config = dict(
    model='sound classifier',
    dataset='simulated sounds of rotating machines with and without faults',
    train_examples=39062,
    gain_aug_db=10,
    time_shift_ms=100,
    n_mels=64,
    hop_length=160,
    input='log_mel',
    spec_augment=True,
    win_length=400,
    targets=['machine', 'speed', 'speed change', 'state'],
    num_classes=[8, 3, 3, 2],
    arch='tc_resnet',
    norm='batchnorm',
    activation='relu',
    depths=[4, 4, 4],
    kernel_size=5,
    stem='single',
    widths=[128, 160, 192],
    mixing='cutmix',
    label_smoothing=0.1,
    loss='cross_entropy',
    init='lecun_normal',
    residual_init='zero_last',
    optimizer='soap',
    beta2=0.99,
    lr=0.0034,
    beta1=0.9,
    shampoo_beta=0.99,
    eps=1e-08,
    precondition_frequency=25,
    max_precond_dim=1024,
    merge_dims=False,
    one_sided=True,
    adamw_lr_other_params=0.00081,
    grad_clip=1.0,
    steps=13100,
    batch_size=256,
    epochs=85.9,
    lr_schedule='cosine',
    final_lr_fraction=0.1,
    warmup_steps=260,
    weight_decay=0.07,
    adamw_weight_decay_other_params=0,
)
Rows from block 7 of a small sound classifier, named by matrix and row number. Rows with one number belong to one channel. Each number is 128 + 32 x the weight over its row's rms, rounded and kept within 0 to 255. All counts start at 0. After the name is the row's rms in percent of the matrix's.
After each channel's rows are labels from the 100 clips, of 14848, where the channel reaches its highest value: "responds to" is what is common among them. Only what is clearly more common there than usual is listed. The data: simulated sounds of rotating machines with and without faults.
# convs0: first width-5 conv (model.blocks.7.convs.0.weight, 160x160x5, each kernel summed), inputs 80-159
# convs1: second width-5 conv (model.blocks.7.convs.1.weight, 160x160x5, transposed, each kernel summed), outputs 80-159

convs0.84 116 [139 110  55 159  85 112 149  91 122  81 141  83 106 131 186 166 121 143 143 104 130 142 125 121 126 159 104 126 138 134 174 126 183 136 124  95 102  77 103 166  97 203 168 114 154 106 122 142 127 134 114  93  45 127 153 125 128 125 133 117  52 136 121  96 105 139 122 131 169  83 161 148 107 103 211 126 115 143  97 155]
convs1.84 092 [135 101 191 124 118  91  84 101  98  53 117 153  54  65 116 163 150  99 139 118 115 119 153 173  89 133  89 123 146 146 142 171 149 112 122 103 206 167 162 122 134 168 163 134 121 171  73 126 172 137 129 114 106 139 110 131 149 158 182  98  53 186  94 169  92 126 141 137 118 116 104 152 126 101  96 141 103 176  90  32]
responds to: gearbox; speed: fast

convs0.66 114 [109 123 156 113 145  66 126  58 176  52 138 123 122 117 124 141 135 160 109 127  69 102 127 103 111 118  68 165 112 145 125  92 116 108  49  80 169 157  80 115 130 143 138 104 102 148  46 141 164  96 173 132  93 103  83 119 138 113 110  89 146  80 143 132 111 123  82  63 116 161 141 100 150 121 119  93  90 156  26 160]
convs1.66 084 [142 168 138 143 117 119 149  84 141  97 123 149  75 103 112 160  77 121 132 150 118 132  80 152 129 136  83 142 120 141  61 125  85 128 139 128 154 137 178  85 146  96 156 151 117 150 134 107  89  91 209 149 122  59 169 110  80 161 127 140  63 115 122 141 128 129 127 143 183 146 116 119 101 101 120 117  99 137  97 159]
responds to: speed: fast; state: faulty; gearbox; imbalance

convs0.124 111 [ 68 110  64 102  94 100 146  94 105  62 130  91  84 132  66 125 130 118 105 106 147 118  78 140 138 191 105 137 100  98 138 153 124 143 131 147 119 154  97 127  95 114 168  79 164  99 180 167 157  95  72  66  95 137 128  97 126 119 152 127  92 154 178 139 172 125 120 108 129 153 117 111 191 145 202 124 110 151 114 122]
convs1.124 094 [118 137 144  45 108 106 114 153  69  61 158 137  64  62 110 145  95 198 113 180 134 110 108 123  89 154  60 137 144 178  73 106 111 153 135 115 136 137 220  85 123  76 154 172 116 189  98 136 160 154 114 166 110 151 115 142 100 112 100 147 122 119 165  98 139 178 139 111 148 142 118  64 145 164 109 120 131 127 120 109]
responds to: speed: fast; conveyor; gearbox

convs0.27 084 [102  41 111 151 125 112 213 150 127 140 135 150 124 152 134 108 134 119 118  78 114  59 122 157 183 166  77 119 158 109 137 170 110 160 134 142 105  70 134 227 131 101 132 121 108 122  95 143 190 132 147 138 104 118 137 144 111 134 151 163  90 178  88 101 105 105 141 138 163 188  79 157 113  76 139 127 130 165 125 105]
convs1.27 114 [152 135 137  69 108  79 128  96 110 116 145  93 125 127 128 122 118 104  46 110  76 146 112  65 111 105 174  95 163 124 128 107  88 156  73 143 125 188 113 175 129 144 152 135  65 150 137 128 136 140 106 144 154 156 136  79 192 137 125 122 114 170 111 146  64 167 131 146 122 131  52 112 179 109  62  57 182  73 122 113]
responds to: gearbox; speed: slow; state: normal

convs0.132 079 [137 133 164 137  76 125  77 110 104  82  96 103 140 132  97 130 143 112 158 118 133 120 107 109 175  93 110 109 138 112 102  58 105 126  79 116  71 100 123 139 115 108  77 140  81 150 135  73 124 103 133  57  86  94 189 127 140 103  99  72 211 176 140 122 130  80 152 182 123 123 122  97 125 121 130 157  71  92 108 145]
convs1.132 109 [ 67 115 122 136 132  75 118 133 172 130 145 126 107 153 112  66 119 150  99 132 129 102 100 101  78  86 127 125 170 133  75 111  91 121  76 124 121 210 152 119  98 110 117 135 109 142 199  89 140  80  87 104 118 145 121 128 122 118 132 115 138  93 113 121 108 107 127 144 107 159 106 201 110 160  73  43 131 118 130 103]
responds to: piston engine; speed: slow

convs0.20 127 [144 140 125 132  96 175 126 129 102  99 136  88 112 115  97 159  90  87  94  83 101 157 153 146 207 138 155 200 159 107 128 187 110  83 151 103 150  87 154  98 162 112 168 170  92 139 146 138  82 192 111  95 121  84 103 130 106 116 128  91 205  74 133 142 136 117 171 129 170 100 103 145 126 118 115  91 108 117 205 187]
convs1.20 096 [120 168 110 146 116  99  86 176 129 203 159 113 134 117 157 113 119 140 101 138 125 131 122 128 206 103 129  74 155 123 151  81 136 143  93 148  89 142 184  85 134 114 127 167  98 178 208  84 162 137  97 161 108 118 141  87 137 110 160  79  84 147  96 101 180  73 166 125 152 137 109 157 189 111  76 141 181 137  86 137]
responds to: electric motor; state: normal

convs0.145 080 [ 85 140  94 158 100 137 176  97 129 126 121 120  97 156 111 109 174 122 108  98 125 135 161 149  85 152 133 140  79 140  77 183 152 135 200 156 151  88  89 128  82  85  93 105 103 126 145 143 131 186 151 161 104  70  65 107 140 146 128  72 130 101 116 168 101 143 138  96  68 160  97 130 138 130 174 171 108 118 120 112]
convs1.145 103 [219 175 105 149 136 137 162 132 110 140 189 173 101 111  82 145 161 107 149 105 136 165 100  97 181 116 167  84 219 136 155 149 112 150  91  76 133 158  75 150  93 117 106 113 100 171 150 174 128 152 124 129 101  93 151  81 122 104  84  76 104 132 103 125  78 154 168 152 127 125  81 203 151 109 123 154  70 106 166 120]
responds to: speed: fast; compressor; turbine

convs0.136 104 [164 100 116 111 163  91 165 160 143 121 157 116 149 131 121 113  97  92 135 108  95 150 138 136 124  84 114 159  48 142 106 136 163  89 117  98 158  91 117 190 168 151 170 111 133 113 133 108 135 140  90 117 117 102  77  74  94  76 131  99 131 122 120 108  88  83 153 162  90 125  99  72  91 104  86 213  81 116 151 120]
convs1.136 087 [124  98  61 170 173 127 125 170 106 137 105 119 106 143  96  80 193 124 134 122 141 151 136 113 179 147 111 194 107 135 161 148 125 127  98  24  59 114 148 118  80 146 136 176 134 174 133 149  94 117 106 160 128 125 162 143 150 138 127 117  72 166 121 157 119 143  93 153 142 111 156 133 139 150 136 208 139 107 127  99]
responds to: speed: fast; piston engine

convs0.157 074 [ 74  88 122 152  84 107 115 162 156 133 139 161 168 126 109 134 150 149 118 127 114 140 126 136 106 131  78 134 141 104 105  65 124 102  24 109 125 135  93 120 153  90  99  73 142  72 168  76 121 113 101 124 190 155 134 159 110 133  81  95 130 110 153  98 216  34 130 139  90 152  68 138 171 124 121 101  99 100 121  97]
convs1.157 105 [127 102  93 121 187 200 110 119 106 149 109 115  88 148 139 149 139 103  91 141 105 137 144 116  90  59 143 138 145 100 125 192 181 111 122 136 132  57 117  98  88  91 126  83 149 148 107 128 154 110  93 170 167  57  98 136 161 113  49 193 158 110  86 135 134 144 131 131  80 125 156 130 152 126 141 175 108 141 122  75]
responds to: state: faulty; reverberation; text has "room"; text has "reverberant"

convs0.125 125 [116 183 121 150 102 132 103 161 142 209 135 208 151  99 158 165 148 176 160 121 195 123 132 109 119 192 106 116 189 170 173 110 113 135  98 129 116  94 153 117  94 138 157 148 144 109  89 122 130 131 151 159 102 153 196 100 167 123 142 151 167 148  88 170 159 135  95 141 157 183 122 159 100 118 138  94 160 130  97 131]
convs1.125 100 [157 135 179 128  79  81 119  93 140  85 131  74 133  95 141 120 176  84 119 124 189 159 120 150 149 114 119  98 135  97 158 190 111 126 122 166 142 106  82 134 117 152  88 141 129 219 151  68 148 185 113 176  94  98 178  57 161 146 149 107  90 151  56 124 142 132 151 105 147 164  88 147 166  87 126 118 135 162 160  98]
responds to: conveyor

convs0.82 116 [180  53 145  87 112  97 121 108 132 124 109  97 132 133 118 159  89 108 109  87 115 115 141 175 128 108 110 165 126 149  93 135  93 125 131 132 128 139  98 124 154 107 116 122 161  87  54 144 160 130 128  74 118 100  95  92 105 146 136  96  68  86 125 119 123 112  85  85 135 179  96  78 145 126 114 125 106 135  93 147]
convs1.82 100 [105 127 110 113  95 107 157 178 127 147 134 114  82  77 165 118 194  71 119 146 137 137  76 138 102 154 109 123 100 154 131 117 104 164 144 104 145 124 170 105  93 111 168 126  64 168 142 205 104 148 134 255 148 149 135 114 143 156 135  86  94 174 137 136 108 130 129 135  61  67 112 106  87 148 136 132 137 181 124  44]
responds to: quiet level

convs0.76 104 [121 124 139 126 177 122 183 132 116 156 106 115 147 119  98 138 132 121 107 147 112 155 122 150 103 144  92 138 137 115 125 157 131 117  79 165 112 129  97  91  86 160 146 121 132   7 108  88  99 147 221 108 104 149 184 151 138 113 222  80 135 172 115 101 114  83  34 133  87 174 186 133  54 118  90  94 173 137 131  89]
convs1.76 093 [110 118 167 149 123 199 106 119 157 170 126 129 139  96 148 135 138 151  77 126 112  75 147 198 144 200 138  64 105 101 142 113 103 111 145 147 131 138  63 105 140 153 154 182  91 227  91 121 125 134 142 158 203 142  64 116 160 138  60 146 110 109 121 106 164 103 160  89 146 113 112 160 134 142 128 107 162 154 106 188]
responds to: state: faulty; rattle; bearing knock; machine: conveyor

convs0.116 112 [165  86 162 139 121  95 112 152  91 133 125  80 113 126  83  79 127 198 167 106  95 141 224  95 140 106 143  92  93 133 122 141  55  78 130 150 164 161  98 134 129 133  82 107 173 160 116 108  95  96 128  80 140 111 163 142 119 139 139 122 113 119 110 127 124 122 129 161  78 123 114  97 164  51 135 147  79  74 113 143]
convs1.116 101 [ 80  86 132 187 138  94  90 123 205 103 117 109 168 127  54 110 147  96 128 117 171  69  99 158 114 143 103 232 175 147 132 122 115 114 143 194 147 159 129 186 126 109 102 139 106 101 104 173 130 142 154 145 107 159 155 125 105 151 151 152 100 157 132 103 146 130 136  96 135 120 118  76 132  73 123 112 137  99 108 141]
responds to: electric motor

convs0.42 107 [109  65 173 156 107 102 107 131 130 118 148  86 148 142  83 108 112 129 158 151 154 135 171 146 180 132 139 128  85 118 163 151  96 115 162 118 138 147 128 119 107 113  89 133 126 122 122 149 127 142 136  72 113  99 150  49  88 118 151 114 129  44  98 103 128 128 125 152 148  36 136  87 107  83 156 101  73 149  88  76]
convs1.42 094 [172 145 139 178  98  94 107 175 119  91  82  77  70 162 140 105 110  53 161 104 134 143 122 123 113 108 101 116 130 103 143 215 114 108 166 135 116 125 158 145  81  82  94 110  75 140 101 102 149 128 153 142 143  53  84 108 200 155 169 157 118 178 148 138 143 171 115 113 155 189 139 188 155 131 178 166 155 142 138  92]
responds to: speed: fast; piston engine

convs0.6 099 [157 133  61 134 179  62 148 124 102 102 124  95 148 123  84  90  90 143 122 170 161 135  97  71 149  95 127 107  93 136 112 139 115 176  77 114 158 151 150 149 176 143 132 152 144 140 138 117 124 104 102 143 146  91 177  81  82  85 167 144  76 204 161 104 143 138 120 120 143 154 176 172 143 150 157  83  66 116 160 118]
convs1.6 099 [168 150 130 155 155  55 106 116 166 112 139 174 128 116 120  42 163 137 189  89 140 123  92 153 159 109 160  85 123 132 119 130 105 117 135 182 196  59 118  94 101 123 175 151 115 147  96 179 118  92 113  94 141 107 109 112 105 178 139 132  48 159  93 169 130 132 156 127 130 131 114 186 154  83 130  86  38 172  95 106]
responds to: piston engine

convs0.52 089 [123 186  99  88 116  97 115 124 166  93 119 158 145 120 146 113 172 118 160 106 157 130  95 154 103  60  63 121 134 171 154 153  48 188 110 106 133 134 128 121 118 118 121 128  71 115 123 138 124 119 116  92 138  99 145 143 105 113  68 112 219 143 140 100 217 122 106 116  79 203 102 140  89 130 131 111  95 157 102  80]
convs1.52 108 [155  88 124 131  70  93 135 133 160 148 125  99  95 154 146 116 112  96  82  69 167  75 131  86 109  86 175 132 161 109 127 168  73 111  63 166 131 188 149 117 109 133 132  82  96 147 152 100 112 134  98 107 144 126 175  89 112 141 143 129 114 132  98 142 120 122 173 129  69 142  77 177  82 114  77  71 102 103 148 139]
responds to: speed: slow; gearbox

convs0.11 096 [181 107 205 111 129 134 134 157 110 189 113 153 153 157 133 121 178 130  38 121 168 169 143 120 139 106 157  98 121 121  77 112 158 116 142 148 107  83 116  60 143 122 102 125 142  77 129  56 133 119  92 132  77 123 148 122 118  69 121  96 197 177 158 135  89 102 102 100 137 155 141 115 142 122 147 182 146  65 142 149]
convs1.11 100 [ 85 111 120 133 177 124 102 147 148 159 112 152 110 141  96  60 111 104 139 151 143 113 119  96 145 123 166 117 125 136 106 118 137 153 104 167 118 153 137 157 106 128 129 132 116 115 199  56 121 125  22 125 176 143 113 123 120  97  89 133 160 108 120 145  74  77 139 132 147  99 151 164  96 134  70 130 126 109 172 124]
responds to: speed: slow; state: faulty; imbalance; gearbox

convs0.73 100 [120 153 130 159 200 146  97 152 117 165 140 164 170 151 117  64 103  77 115 130 155  95 113 125 121  48  96 139 139 136 135 147 115 120 171 209 122 106  81 107 106 194  62 209 134 109 170 125 124 185  48 109  20 135 136 115 115 171 166  78 138 160 138 114 123 171 172 128  88 106 126 160 102 101 121 133 137 122 136 141]
convs1.73 098 [112  99 137 162 154 145 138 142 120 154 153 161 136 121 138  85 123  66 135 139  79 150 174 114 170 119 174  81 151  74 117 128 102 138 140  77 101 142 105 124 133 122 121 107 101 182  90 133 105  95  64 161 170  58 103 136 131 132  74 214 139  78 118 142 129  91 144 137 124  91 168 168 141 173 143 112 109 136 106 168]
responds to: state: faulty; reverberation; text has "room"; text has "reverberant"

convs0.150 077 [103 160  98  94 141 164  79  68 125 138 143  86 143  82 156 106 114 141  96 182  93 144 177  75  95  83 148  67  44 103 163 169 101 150 150  95 142 150 130  94 153  96 160 148 121 126 118 132 105 146 136 108 146  98 116  94 107 111  96  59 175 131 160 128 152 134 135 108  91 184 177  69  87 148 161 171 110  92 105  93]
convs1.150 127 [178  94  60 113  96 138 179  89 167 158 164  96 123  69 166 112 129  87  80 109  45 137 124 145 148 133 153 175 113 107 119 141 124  73 101 133 215  91 120 125 142 195 101 144  91  96 118 170 139 120 114 101 140 124  94 113 156 100 139  95 117 182 152 118 144  81 146  98 145  97 126 141 131  80 102 112 138  84  79 116]
responds to: piston engine; speed: medium

convs0.140 098 [103  95  88 101 142 134 165  73  92 104 135 149 103  84 159 154 159 158 112 134  58  72  86 136 174 138 101  93 143 164  79 121 138 132 134  56 102 156 117  92 137 137 115 148 122 144 118 117 120  91  74 119 134 172 125 140 186 149 107 101 107 105 143 108  96 127 184 134 166  79 167 134 219 100 124  63 141 174 137 187]
convs1.140 092 [177 127 176 125 112 132 125 105  76 162 136 117 131 158 108  83 152  88 101  82 109 103 158 162  83 151  91 194 162  78 152 109 169 166 124 148 157 162  76 137 187 133 129 154 132 150 145  97 163 175 128  56 161 174 113 119 172 155 202  93 150 139 180 152 135  83 147 121 142 125  90  93 141 122 127  76 233 137 149 125]
responds to: quiet level

convs0.113 078 [103 122 209 136 143 170 121 142 160 139  95 121 177 126  98 120 105 105 113 129 137 174  93 142 113  77 185 153 161  88 158  92 156 107 124 102 155 114 127 147 109  98 139  95 166  89 133 179 111  99 188 148 166  95 135 137 103  54 207 126 101 109 168 119 133 147  72 110 119 155 131 180 133 154 134  76 194  89 130 146]
convs1.113 098 [119  95 118 128 140 110 165 123 138 119  84 121 125 169  80 115  98 142  73 157 189 128 209  85 195 119 160 153 174 148  99 163 178 129 126 117 154 136 127 162 146 131  98 117 129 119 154 109 147 131  83 145 165 141 173 148 146  88 117 104 152 133 115 125 123  74 136  80 137 152 129 133 120  83 103 119 184 116 158 102]
responds to: speed: slow; compressor; pump

convs0.159 083 [157 138 156 133  77 132 143 140 121  80  94 207 130 131  93 156 108  95 126 105 169 140 125 119  98  96 172 115 137 183 121 127  62 173 120 124  87  28 119 162 127 126  69  98  89 121 136 133 154  69 148 133  92 130 123 187 149 115 111 139 153 128 137 136 113 131 136 132  83 146 122 159 118 125 220 127 100 101 164 156]
convs1.159 115 [118 159 150  91 151 101  72 107 131 124 149 154 164  82 106 200 114 144 158  86 130 139 106 130 158 115 111 124 134 112 131 121 171  96 147 122 122 130 140 136 172 146 132  78 113 114 116 132  99  88 129  93  82 125 192 166 144 135 158  87 136 131 108 151 103 148 176 137 167 130  95  63 145 102 189 167  94 167 158 151]
responds to: conveyor; speed: medium

convs0.30 086 [153 123 114 124 209 117 163 126 138 100 102 110  91 117 151  84 118 101 151 148 128  70 106 148 136 111 131 115 112 113  88 140  94  76 168  94 114 150 120 152 182 104 109 108 145 156 154 112  82 147 131 134 192 140 111 125 102  82 118 163  97 121 103 155 174 146 152 118 173 127 130 130 170 147 127  85 181  86 132 114]
convs1.30 092 [114  96 151 153 140 174 124 131 160 121  84 159  89  90  92 127 110 132 177 107 114 109 124 126 166 167 146 123 134 147 110  78  82  81 116 116 133 115 115 166 172  89 161 126 161 110 138 154  64  77  62 131 206 150 116 127  84 142 135 146 103 127  71  87 132 154 129 166 115  59 145 150 133 138  93 173 115 134 180 117]
responds to: state: faulty; speed: slow; turbine; machine: compressor

convs0.144 108 [102 167 125  98 167 152 165 149 175 162  69 144 111 136 139  74 120  73 120  79 111 110 186 120 109  91 162 130 177  70 146 107 117 155 103  92  70 172 140 155 147  97  97 152  78 135  77 140 218 160 110 113 116 111 104 144  87  94 101 149 134 103 128 119 127 128 118 226 127 140 101 139  58 106  81 142 139  94 100 128]
convs1.144 095 [153 112 134 163 125  87  95 135 143 119  95 115 157 113 169  66 158 140 100 141 155  80 166 127 146 135 103 200 162 106 124 172 144  54 127 150 171 168 112 144 159 173 118 151 107 149 113 161 122 159 143 123 123 165 153 121 145 176 144  78  70 158 131 188 125 131  95 128 146 169 118 127 193 131 171 117 171 101 117 128]
responds to: speed: fast; conveyor

convs0.33 090 [162 137 110 100 187  90 120  79 113  93  96  80  74 143 207 169  97 131 119 128 113 126  72 116 168 117 124 168 111 147  69 165 125 120 196 106 154 155  71 113 159 135 121 156 134 124 116 157  86 117 100 145 118 131 126  92  98 144 138 131 132  85 144 117 139 132 118 138 154 125 138  84 151 122 140 153 121 130  78 141]
convs1.33 093 [116 147 122 158 115 111 164 112 117 138 109 190 101 111 136 106 168 112 150  95 142 126 132 166 152 118 100 108 181  95  93 155  86 132  63 133  46 119 138 112 169 181 138 142  99 103 132 139  74 105 162 109 113 110 164 177 131 129 149  80  55 134  78 105 115 123 152 187 120  85 135  86 145 147 141  98 225 150 141 137]
responds to: conveyor

convs0.18 082 [155  79 150  71 126 105 137 120 125  85 102 131  60 206 111 126 103 138 139 113 120 123  99 185  72 118  71 149  73 138 154 142 140 119  92 191 156 102  82 117 146 124 106  81  61 115 109 139 125 118  66  95 109 138 143 137  86 101 141  66 107 149 149 104  90 134  68  71  92 131 118 123 145 159 102  94 148 143 147  83]
convs1.18 122 [196  90 122  80 120 126 142  62 146 187 160  91  86 112 179 113 135  98  49 107  76 109  87 129 146 115 195 137 123 133 148 157 129  98 102 107 185 102 149 168  72 176 154 130  40  72 106 135 118 131 105 123 161  99 112 139 142 140 155 121 145 158 130 138  92 116 159  91 127  99 107 123 116 106  67  76 167  96  91 109]
responds to: gearbox; speed: slow

convs0.146 112 [131 127 130 110 118 148  95  82 119  67 151 186 143 206 146  83  97 113 139  37  73 138 144 107  97 139 196 105 102  86  79 120  93 141  54 143 127 117 107 144 174 119 136 155 155 122 124 134 113 106 163 156 130 141  89 132 110 133 136 135 121 152 118 133  93 152 118  69  60 178  82 131 126 130 147 121 148 165 158 113]
convs1.146 096 [178 107 148 125 154  96 139  75 125 168 161 149 127 136  75 104 166  65 111  96 138 171 210  86 168 180  91 148 124 118 119 146 131 135  99 112 141 135 117 126 128  95 151  90 164 182 179 100 178  75 121 166 119 129 174 116 102 170 158 102 109 139 108  94  95 125 114 107 146 172 159 120 107 127 122 118 151 131 137 140]
responds to: speed: slow; compressor; thin (high-pass)

convs0.24 075 [117 148  95 126  43 150  78 116 119 138 116 127 109 161 109 104 133 124 141 113 119 108 157 138 166 150 184  99 113  95 115 137  85  94 178 116 126  86 108  52 166 108 120 154 166  74 175 162 102 136 131 155 140 135 142 101 122 143 171 132 177 117 121 111  55 112 154 130 124 185  81 147 169 141 138 120 183  98 117 164]
convs1.24 100 [136  97 114 135  98 146 156 130 160 130 129 127 113 118 114 185 151 133 130 180 175 110  92 198 109  94 152 121 236 165 148 178 151 148 149 111 142 125 163 113 137 128 123 143 129 143 112 157 123 150 183 178 147 142  84 107  79 135 147 137 139 170  98  69  97 167 149 136  75 155 117  89 131 139 149  75 128 112 136 139]
responds to: electric motor; thin (high-pass)

convs0.70 109 [161 132 130 136 147 120 141 143 117 150 146 132 159  92 165 133 122 119  90 183 157 115  98 142 117 111 126 134 119 141 156 133 140  87 199 139  60 130 126  85  76 137 117 145 162 129 113  74 131 133 128 227 101 139 153 177 116 101  65 112 126 100 104 111  99  86 156 123 151  71 163 149 105 105 107  94 137 150 132 117]
convs1.70 090 [108 100 154  75 192 115 140 172 108 151 118 104 187 129 153 135 138 134  68  75  89  93 118 116 143 100 175  79 119 190 120  96 182 184 110 159 144 204  86 126 122 149 131 167 116 155 191 131 173 130 111  75  92 158 151 168  94 106 139  95 160 141  98 149  93 104 139  75 121 120 109 106 109 134 108 103 193 121 183 147]
responds to: speed: slow; conveyor; compressor

convs0.128 094 [150 101 129 163 188  84 112 157 126  79 130 100 103 125 103 172 115 134 109 177 117 111 113 126 166  80 116 111 175 106 169  92 149 138  86  70 106 115 201 111 119  95 104 163  88 161 145  90 119  99 149 125 111 125 218 136 108 134 104  88 129 114 114  93 150  82  84 142 121  78 186  99 156 128  94 151 129 104 114  68]
convs1.128 111 [102 175 155 130  79  97 135 126 110  94 126 109 116 132 107 123 164 112  53 136  45 109 103 148  90 185 112 117 167 114 164  81 123 165 174  86 134 145 107 104 140  62 112  76 157  87  85 137 181 163 165  78 151 120  52 123 134 110 193 132 171 134 109 113 155 161 115  92 128 130 195 132 154 105 145  95 166 136 152  67]
responds to: conveyor; speed: medium; air leak

convs0.74 073 [120 180 136 147 152 153 132  97 114 105 119 147  78 121 145 148 149  96 118 141 114 156 116 138 151 136 120 103 149 207  67 106 118 108 180  82 108 197 104 152 112 135  85 148 123 227 168 185 115  71 197 140  93 140 124 158 150  93  95  92 148  97 115  75 111 181 186 153 166 125 158 155 128 112 177 111 160 122 147 156]
convs1.74 107 [146 104 137 130 234 196 121  81 117 120  82 121 160 116  69 115 134 155  69 151 117  95 137 187 115 149  91 115  99 101 114 122 146 132  97 183 151  72  84 127 122 112 113 173 114  72 102 107 117 123 122 118 215 140 103 155 137 161  50 170 133 135 102 109 145  69 156 118 119 173 134  90 148 119 139 136 127 177 113 120]
responds to: state: faulty; rattle; grinding; compressor

convs0.7 109 [ 87 140 126 107 134 114 168 135  94 154 148 121 139  62  83 126  94 116 134  92 132 135 133 194 116  99  79 106  99 153 164 190 162  57  94 134 108  63 112 100 138 122 116  96 137 125  91 122  96 134 118 110  81 138 138 165 161 145 107 127  90 166 119 156  76 137 144 123 114  94 173 136 136 106 118 154  87 130 179 219]
convs1.7 102 [ 87 116 140 123 146  94 114 171 147 127  73 140 114  88 132 128 127 142 105 130 141  72 182  86 133 142 155  96 155 106 137 137 145 114 129 154 130 162 134 146  96 184 166  49 100 151 172 136 157 160  62  76 131 121 132 108  82 133 188 118 122 135 143 140 123  91 121  61 125 147 133 220 129 101 132 133 143 145 158 148]
responds to: speed: slow; compressor; thin (high-pass)

convs0.61 100 [160 112 144 112 140 124  99 135 145  88 133 108 123 118  92 133 129 147 150  74 111 171 135 132 140 152  85 120  17 127  86 125 164 122 130 114 133 103 120  64 124 153 121 101 131 107 110  86 115 132 112  68 116 124 150 170 117 114 112  88 136 150 177  89 131 181 131 130 131 206 117 118  87 152 111 194  76 171 144  73]
convs1.61 088 [110  94 198 166  96 145 102 117 121  90  97  84 114 122 171 128  97 151  78 147 143 112  63 143  94 104 151 126 135 153 125 176 137 131 162 140 133  90 159 109 111 130 134 140 118 193 137 107  82 157 175 151 120 147  70 129 124 128 170 126 172 141  93 173 157 176 123 152  71 164 122  69 109 109 118  91  72 103 136 145]
responds to: electric motor; speed: medium

convs0.115 118 [164  89 120 136 137 122 129 129 166 141 100 133 113 190 155  98 130 135 115 138 136 141 120 207 114 117  99  92 119 142 112  83 124 120 193 134  96 145 133  66 132 145  84 123  94 130  84 114  99  67  67 168 121 137 156 159 114  98  55 140 118  98 171 135 126  88 121 131 108 142 135 121 141  98 141 117  55 116  87 107]
convs1.115 092 [141  59 116 106 128 108 137 108 104 179 124 127  81 198  96 168  97 111 125 146 105 104 129  88 103 131 143 108 111 216  87 103 150 131 176  91 168 143 165 156 105  84  92 138 135 124 207 144 156 113 102  88 115 145 129 128  97 128  65 107 101 141 142 120 149 154  96 146  54 140  85 123 142 145  80 156 130  77 139  84]
responds to: gearbox; speed: slow

convs0.48 097 [139  96 135 152 128  90 134 122 132 153 119 180 110 106  92 121 138 120  66 192 218 128  94 109 142 130 123 131  79 108 114 118 134 116 147 148  88 105 132 103 139 156 128  67 131 104 166 111 102 110 131 143 130 111 185 186 128 128 138 125 102 112 188  94  96 100 152 124 148 133  96 101 118 168 194  58 168 118  96 126]
convs1.48 116 [130  97 136  81 130 124 137 115 107 143  93 131 133 150  66 154  93 151  30 130 166 133 169 136 139 119 148 119 122 140 154  98 165 109 104 146 120 166 137 170 113 141  61 142 141 108 129 117 168 149 129 123 165 150 170 192 160  85 144  96 158 129 147 124  85  93 139  19 140 140  94  61 146 129  81  86 212 109 143 130]
responds to: speed: slow; pump; muffled (low-pass)

convs0.120 102 [153 103 118 139 109 157  89  99 111 133 139  67 115 114 109 105 141 139 174 166 110 108 194 117 170 120 146 131 136 135  57 145  70 102 161 206 154 121 117 194 105 173 103 206 131 184  89 170 139 172  94 123 106 166  57 132 143 154 159  81 115 141 119 184  63 129 136 140 113 117 201 155 144 117 154 169 182 109 191  74]
convs1.120 097 [ 89 149  75 100 123 112 157 151 147 139 141 123 164 127 105 166  81 112 151  74  96  94 101 154 153 120 136 158 181 157 120 117 125 173 147 146  87 123 113 217 112  75 138 122  88 122 186 180 120 109 147 146 126  95 142 116 112  50 175 143 102  82 108 165 139 111 126 117 170 137 122 101 112 147 143 110  73  75  88 103]
responds to: conveyor; speed: slow

convs0.62 103 [162 104 103 116  87 102 159 153  89 183  58 102 155  82 134  83  88 139 125  73 158 129 112 153 111 131 160 105  94 197 169  94 148 183 169 173 163 152 113 153 117  97 120 112 109 111 148  80 124 119 159 106 152  32 132 174 132 176 119 119 164 146  94 162  89 131 113 116 139 135 137 123  97 101 168 114 111 136 124 143]
convs1.62 095 [164  38 158 136 105 118 117 143 141 101 105  83 120  83 107 123 182 188 107  92 118 135  93  85 119 146  98 142 151  70 108  94 141  47  29 167 109 133 155 190 137 112 168 121 105 123  81 109 127 138 168 134 144 188 108  81 142 121 152 131 137 152 124 165 120 121 142 141  57 100 110 133 149 128 117 117  84 168 152 136]
responds to: electric motor; conveyor